{"image_size": 32, "encoder_kernel_size": 5, "encoder_expansion": 4, "text_encoder_inner_norm": false, "beta2": 0.95}
Rows from block 9 of the image encoder of a small contrastive image-text model, named by matrix and row number. Rows with one number belong to one channel. Each number is 128 + 32 x the weight over its row's rms, rounded and kept within 0 to 255. All counts start at 0. Numbers have three digits each. After the name is the row's rms in percent of the matrix's.
Before each channel's rows are labels from the 100 images, of 14848, where the channel reaches its highest value: "responds to" is what is common among them; "colour at peak" is the nearest of a few named colours to the mean colour under the peak. Only what is clearly more common there than usual is listed. The data: procedural textures in two colours, tilted and lit.
# convs0: expand pointwise conv (encoder.blocks.9.convs.0.weight, 128x32x1x1), inputs 0-31
# convs1: depthwise 5x5 conv, stride 2 (encoder.blocks.9.convs.1.weight, 128x1x5x5), a 5x5 kernel
# convs2: project pointwise conv (encoder.blocks.9.convs.2.weight, 64x128x1x1, transposed), outputs 0-63

responds to: coarse scale; ground colour: green
colour at peak: green
convs0.16 103:158157178105088155128184107156169107143139118127159161088109085143168200166088119116150151132165
convs1.16 096:116145129130105155100081109106114082096056109120110094095102152113057134081
convs2.16 091:175136147114120104094071050111189105134141115140143167121143091105114146143116136173131120124111142106150195153103125113143094157133104118072151065101119151091043147131151158157036138135113123

responds to: teal; blue; ground colour: teal; pattern colour: teal
colour at peak: blue; green
convs0.57 114:102163122129131106175113097167098152076132065139119082108118113089093096091069140151127133098065
convs1.57 111:159163195143118143144145139132121149160151157155175176199169163118155148145
convs2.57 077:133122139207054165147096144105100150086160131102141137136093161088175101101140174087167170168154166198150148124153166109161115143111150127166091114162131151147131165163085152150169164147174131

responds to: white; ground colour: white; blue; pattern colour: blue
colour at peak: cyan
convs0.43 102:130081166130109126051120141169150077108079142123145160125125158131094117165093131171176165123073
convs1.43 097:114110155157121138142165136084157156203198121154136181175122113135146121096
convs2.43 104:101110098137097127070141152081132096159111118086160111143196171223063117175124139154149100124185144090142149159118125093129117190144155115142182177118109157171153133110130106162121123145100094

responds to: blue; ground colour: blue; green; pattern colour: green
colour at peak: blue
convs0.5 102:083112185132101094153093056097096091115119121113125090132155107095071111086103160155166161103118
convs1.5 100:121138123153113107125178151152162166190188146138167164176151113137161183132
convs2.5 092:102146161118105170081087080099110113091102104072140097133146061141161093175121104127129149114161105185113077168137117125112115109100106065100067088129108121098067145144124087137123087182099090

responds to: white; ground colour: white; red; brown
colour at peak: pink
convs0.120 098:111173100188159170095134152090105174167102162115125134154155123116094145077098055141117158143101
convs1.120 101:097114119109130121128140129104145165206175124113167200196155123118141153131
convs2.120 095:167125120128097112131107151092136136139084093082135169100083100104102173123129157172182099070167142147139128131194113126144105156115105092136155079115137033080090164101145133137104101163069163

responds to: blue; ground colour: blue; purple; pattern colour: purple
colour at peak: blue
convs0.75 095:130137133131078156154137136150161156100088141135093132156090129094037125152069074150167141163113
convs1.75 093:113131152134108145141167168102170157217181146159128176170138151128126144107
convs2.75 093:070128158159105144171112151086175122157175115113116171091126121186067113110157141133138115080139128122157151125147147143147067107159184184117103134145067178112120128078147108080145195108146086

responds to: red; ground colour: red; veined; cloudy
colour at peak: red; orange
convs0.79 095:149146093117123168105164104177110105125138144066111090105171086150141139112151154070043110134134
convs1.79 104:140124147160131123169145159154134159199197138125170178193142117138130139150
convs2.79 088:116145105177144127113107070111043174137083083125171173097135135155146089166149115093151150189105131141161089102141143113095105117170176120179087159116091121115111170092118158162139110186170119

responds to: white; pattern colour: white; pink; ground colour: white
colour at peak: pink
convs0.68 103:173109135193072133157162111145104140117201169142104154109142100141098093148137092179160110125090
convs1.68 101:093138137109111125150158146121173158174188131146186174188157111124176146133
convs2.68 088:093120125129074116112059154143124150079118093125048126142137155138163155111095123126069118139142079105076110068187158082088080129102098101133147132153135158157148127083149160130113105093181078

responds to: green; teal; pattern colour: green; ground colour: teal
colour at peak: green
convs0.63 098:177133126093120175144118126140136166151115095107145128162114074082165155151168098081071120195154
convs1.63 099:112118086115152091114109089129096097085105115076105068052113133116108092132
convs2.63 116:112136126137113105060100120106151147068117125134181079127182147148131112198168133170101109161165086091169087202107080162123120165106130122101093103111094186107076162120156131162151123145129105

responds to: red; ground colour: red; orange; pattern colour: white
colour at peak: red; orange
convs0.10 096:155101085154116160136146121145104178183150094059113186129190147137161143140120082108087146121148
convs1.10 091:116139145127102135101127147099145137191182144127148201201153134102158164109
convs2.10 098:158081141111114133126150142090148116116102061128138163092097109119088085100107114147126153050157155110132106089144167045182151115161179141152155155132105129098114104127105150200154121157176072

responds to: teal; black; ground colour: teal; pattern colour: teal
colour at peak: blue; green
convs0.96 104:093163086155094088155127127169129113128157133092105121100128109127065127096075081142174203139103
convs1.96 095:122089131131119125149160148125136157152184150121145213220141121135146143124
convs2.96 087:177179119149088142130100178080122102082098105117154181132135169106151146137162127102108091149137092103190079108139108111150147136147178117147198067151089180091126165167109086116169136115161097

responds to: rays; blue; striped
colour at peak: green
convs0.103 101:119113151097104106128098099100204136124139083132169142107128150176118090161078089071142135065118
convs1.103 092:133118128153137136120181159105104178192176129125171188186163119149145127128
convs2.103 093:089058181149127210098101122143156115092182131101127138110097144099128166210133085108154141148067149123107127135127122129163114106125152101117112147152150162096173062150123117142146117072089073

responds to: black; ground colour: black
colour at peak: brown; black
convs0.93 097:131112086081123064088093175139118155107114077138116114152130147122136157211073149157140108099143
convs1.93 110:127144140125104126143182150128140173212195135154141155191128132148155124107
convs2.93 095:163091072153157124113132158066119138143135193149154140084158160139102141148148099152122162141104154125100130104096148131187117130110137099114125156134161124211061113112076157103175151059068094

responds to: green; ground colour: green
colour at peak: green
convs0.14 097:139123160078083167140162128135104105112121137084142129161126049106147136193137116075068092138126
convs1.14 104:137110124094112135122088127112133098047080155088118097061112122096090094110
convs2.14 097:135118095105097089114087177127216104087112133142159127131073134129120184135167126158097095133156079150158129132121148164159075115109079127110152096081094190076083151074142127166089142108127101

responds to: yellow; ground colour: yellow; brown; pattern colour: brown
colour at peak: yellow
convs0.37 096:171126102126132126058093058139129120139148165118166117119107191112166071089138092139113167111100
convs1.37 091:149122120125114112148165156130148159200184179122176187169145129121133171120
convs2.37 101:119148086142144141127110173151153117052159168131125160111118124108080113124178112103145108100157051140177173079173091102080110094171141121082177127132097184077158141150101152097091108113113107

responds to: blue; ground colour: blue; pattern colour: orange; ground colour: purple
colour at peak: purple
convs0.67 099:150138178146102159134148121089096140121070122137199135159086166147112155188171101143159131106179
convs1.67 098:138103119145107118128157172124113143216188129124160200175126126119137154128
convs2.67 087:136131077050154185088155161124135137173123110104137175130125072105104130118106129176113098074133134160069138132120104158197116073128129069162098159161125089168144075158126139118145119135071122

responds to: purple; ground colour: purple; pattern colour: purple
colour at peak: purple
convs0.104 101:174170103108150092100202123116126133158185172159092157156117167150146084091094149142117149093112
convs1.104 105:142102089132134138126086113146123092040126140106066068122110111121076120148
convs2.104 104:163125144068157101100141087085094108152098200102129111129134108135149088111135119140182161144108215129124153121097130122143090112163131163110117117164199118186126094203099124121202120128113141

responds to: fine scale
colour at peak: green
convs0.59 099:141119122120167171121128193133130083165127181092124136143137136157076207080107074122150132099126
convs1.59 108:068112134101120123121083097117119092084079121111086068083106129158115077114
convs2.59 106:100075147120107111112120092139074158142120179142128051118127099119119137162124080096078189195142123122096122116125170140133089107149084165142129217140162167137155168155119188165139118115123094

responds to: blue; purple; ground colour: blue
colour at peak: purple
convs0.110 099:177110134129116112075119153134104149127164137078124135115190154121169183146090098157125182065164
convs1.110 116:080109126126112103093104115082104112122078068133112103074115111075124080088
convs2.110 100:115189139146112114122116088153135114181153114135092108153142085162149128113101127185129147122087095112136222125093101128135077106177088164174059162126144103122165172162159131112054148143109146

responds to: pink; ground colour: pink; purple; pattern colour: purple
colour at peak: pink
convs0.117 105:172106134179120194074119155153127085109104149079153160132096089152158114136169105147095149161172
convs1.117 102:114114117104122107100170169119129148203183165111153186182138109131151153107
convs2.117 090:147116087112090093127141104124125131157119131083074153178122163152176106076090180115157128184147138152110092116138182132069148092155144094171176138132117089197154171113067101154172136098113143

responds to: black; pattern colour: black; studded
colour at peak: brown
convs0.82 093:127107068129152115121158156148152093164102165139100141205140096175082118145159117091113127065094
convs1.82 101:153105152161106129131155163167108146140166168142134170199145154154181175164
convs2.82 086:138131124142158164123136099133115125123134087149094185186104167113127123130030163163155090105137087148101138190082101144163125149088097084094100041142120142130116146150078126163125179109160139

responds to: coarse scale; cloudy; red; pattern colour: red
colour at peak: orange
convs0.69 098:135187080166124142112160153206149159096099119091093113121143107129152080078161143148150141173102
convs1.69 110:131120145175146135174143154196141173175169119155158166191137137125142149157
convs2.69 078:104154099170142107147073117118082120189178131090126168168143147209125160155166122109086142135113126136160198078156110152139090110108078146147185129117135101090121153079083173122125089134151153

responds to: coarse scale; green; pattern colour: green; red
colour at peak: brown
convs0.48 095:157121062138093136153118169080075131148169089114119125152201184131124098127097148139088127151097
convs1.48 099:148119125136103137095118127125148124178196130132144194200106106105162160083
convs2.48 087:122122100127127172147108142083132088104118131159099163110179048035164120111117145144098155155154092158106151104160140165152153137171146105113141141156058148120145109128180197118101180154171133

responds to: blue; purple; ground colour: blue; ground colour: purple
colour at peak: blue; purple
convs0.84 100:067121152147075118130103100143138139088087090126146093125162081122058202162109151115141130153136
convs1.84 100:121106147139118117146135116101154185197158138163158217167099117128135114105
convs2.84 097:127159154152162177135074074059101159102133190135150108110138095144113079141175089089115105107099142090155118140181133124161035099154118163145114133176160159127114128112104136093157128158076151

responds to: orange; yellow; red; ground colour: orange
colour at peak: orange; red
convs0.15 105:144091134099096137106129138074116095090148154136105159182103109144099173163123168145194114059100
convs1.15 104:107112100071132109107126101148127095094094126100108065059083112128095079123
convs2.15 105:163159106141130122142121079137087141138161084120148187138083110132170125170127071130100187102146138109167121098101145139174111089191142187112161139110154095046121105071131127121183094163148097

responds to: red; ground colour: red; pattern colour: red
colour at peak: red
convs0.115 106:100112083132148167187156110144093144129105124079107067172102086175150146111083110124096106164089
convs1.115 092:125123111133127155195133162162125148186203177155176154124151126140158143146
convs2.115 083:193189109128112144077126130070122072126162085163169152109129097204122086096090126151155138139146161120114199130157132122119121178140129110196080112156174100160099118143138106150094108168130113

responds to: cloudy
colour at peak: blue
convs0.40 101:163145072069137080128106123104130172132164122160189091132113164133208129098165115135121099110143
convs1.40 105:113130085124147126113097120146077068046084112121099068104142133135099136142
convs2.40 112:103165109127081047130082117115099121140099133102087141181102152171175130124120139144184060113168130059118104187086102083153163119111146140104108109144105124160138119134160106128209122114126086

responds to: teal; ground colour: teal; yellow; pattern colour: yellow
colour at peak: grey; green
convs0.45 099:162130159072077094139163112141135099085127132162141112205112158093087109112167170136181130157119
convs1.45 111:124134152145107129143139161132145172195204137127138193192113109117159139125
convs2.45 095:086116120104128126134173146147167129188145106100104138069167135172141125178117148181082183106080159164105096088099111179127126165113083120099067160103117178102102165111104083129073125154156108

responds to: orange; ground colour: orange; purple; pattern colour: orange
colour at peak: orange
convs0.114 094:155095160093119129087144063096105090150105125099155143184085111118163085100194117088106146105132
convs1.114 099:118112091095119123134151131075135114164170142145120196208167126153164141098
convs2.114 077:138140128123113161094148140175099159094098144071160154101142115159098125101109165124146121114090091172154118146118092128066128110171109044177143171118140106136186166121056089140099099154058123

responds to: white; ground colour: white; brown; pattern colour: brown
colour at peak: pink; white
convs0.34 105:124088179165140127121169111117157125159132219116114126089150147142095085107080117146104182164161
convs1.34 099:120151177127125149151170149128142174200193127145132191166105110102125110122
convs2.34 091:080122070106099084067122156105087169137081119107188156148068077139139133137111117119133157154155051117159161160169111135155117141146110102086119129102147145113141116069160075123162097111155069

responds to: green; ground colour: green; teal; pattern colour: teal
colour at peak: green
convs0.56 097:103104124111159043117098128148155131082171127148115111135136194130115088100057169146154146130096
convs1.56 096:144109136154126117147172168143134169194184161116147184190130105115150159121
convs2.56 102:156069101152118141126161102103204157111113096168158134142117165185132170183132114162150187191114157166130124138111158201112113092155159134124125132090115130112062159116143185143111100166162123

responds to: yellow; ground colour: yellow; orange; green
colour at peak: yellow; orange
convs0.73 097:193117078091102074076132153149138105149151099117149172162085171148150097126180122111095094141136
convs1.73 094:128137153132108119136161137098157158208183128163164192173127115100139122091
convs2.73 105:098127075063119210092159151119116126146125086116112140147153131144093140145071104077119172134150034111163092132161149118116144158137085098132169147168154187150173141116118088143141167098157125

responds to: ground colour: blue
colour at peak: purple
convs0.13 096:162133086102151073103082095143127135148169162097177048148127176098145117127131154152078137138106
convs1.13 104:117121070096129126111117125151075103072070114077111064079119112124127124146
convs2.13 122:089148124154132097129076165073161112139113133115101144129148166153093155122127116157162066134114115086132147135138126070098079098083121120120143109174108153152154146161177107071169138139188023

responds to: green; ground colour: green; black; pattern colour: brown
colour at peak: green
convs0.81 100:149181088065094089138145128116114143100165075135146134168090149129165075127163081124157086097116
convs1.81 100:128129130126113132161177139102170164216161111153127198178130131103128137122
convs2.81 086:113119110129092194113097126149132145103166130105165140095153161162163177080104106089095147149100071165105115088196158154172073136076060153115150121129149173148154160168120125120093169165110145

responds to: purple; pattern colour: purple; pattern colour: blue; ground colour: teal
colour at peak: blue
convs0.27 096:105177088184121152092087102208134103138140108115086141189135147107098154106136141124165107155085
convs1.27 101:131114123128142130114155165122135159197182133155191181183147147157165149142
convs2.27 096:135085184186065117153158098123134109134184127121135125184104190113110130175193144145164106136125130143140154133092113119075093149148099148121189096184151142099132117111080113172059128089108138

responds to: purple; pink; pattern colour: purple; ground colour: pink
colour at peak: purple; pink
convs0.119 098:106149098142069146079107072153081058127078162099155136142097108155108130150134086122138144117079
convs1.119 099:116133132105143138114151150126141153168202160132184185190162151131174147116
convs2.119 100:120161082154059160100159161078066091095120109132105116118161166131128093121095151141112122104141146120150090144151092074098084149165149129159161126208107108131174130199111093140108179100097157

responds to: yellow; white; ground colour: yellow; green
colour at peak: yellow
convs0.102 109:166095160102161072084141109180160104139172181117119151163184178148136132112090130129093120165143
convs1.102 103:133139139111095121104158147116131148185209162128145206178139130142156130106
convs2.102 096:101095096094141099124179154146131144147156077227146114145121140132096088137129101155098102165141091127163091107124088183155167134114164144094175177099154158064138095066162123151129122156156093

responds to: pink; purple; ground colour: pink; ground colour: purple
colour at peak: purple; pink
convs0.64 100:116118150136136138100148147130188160123096160105135102117145032094078152148128068101097131133181
convs1.64 095:107123162159123134150152143106174153202189136136164197166155108120147140129
convs2.64 097:113147100119195159152150108156167162112090113135161168155112172167182151134105157141203151133108133162117113102137107182097057124155108160062125098117152118147101127201124135077172118153163131

responds to: black; teal; ground colour: black; pattern colour: black
colour at peak: green
convs0.2 105:075133110141128087180105138134138173125149080158115145173167130093058149162107128134197106103104
convs1.2 096:135165165142140149168151150151150156171189158130158201174145127133172150131
convs2.2 090:161082126191116143112078116088146111065185161123081133111105154093104161146165102145146154130092125156132079152131159141138126072102130122100123076135110199206066143095130098124163148128103103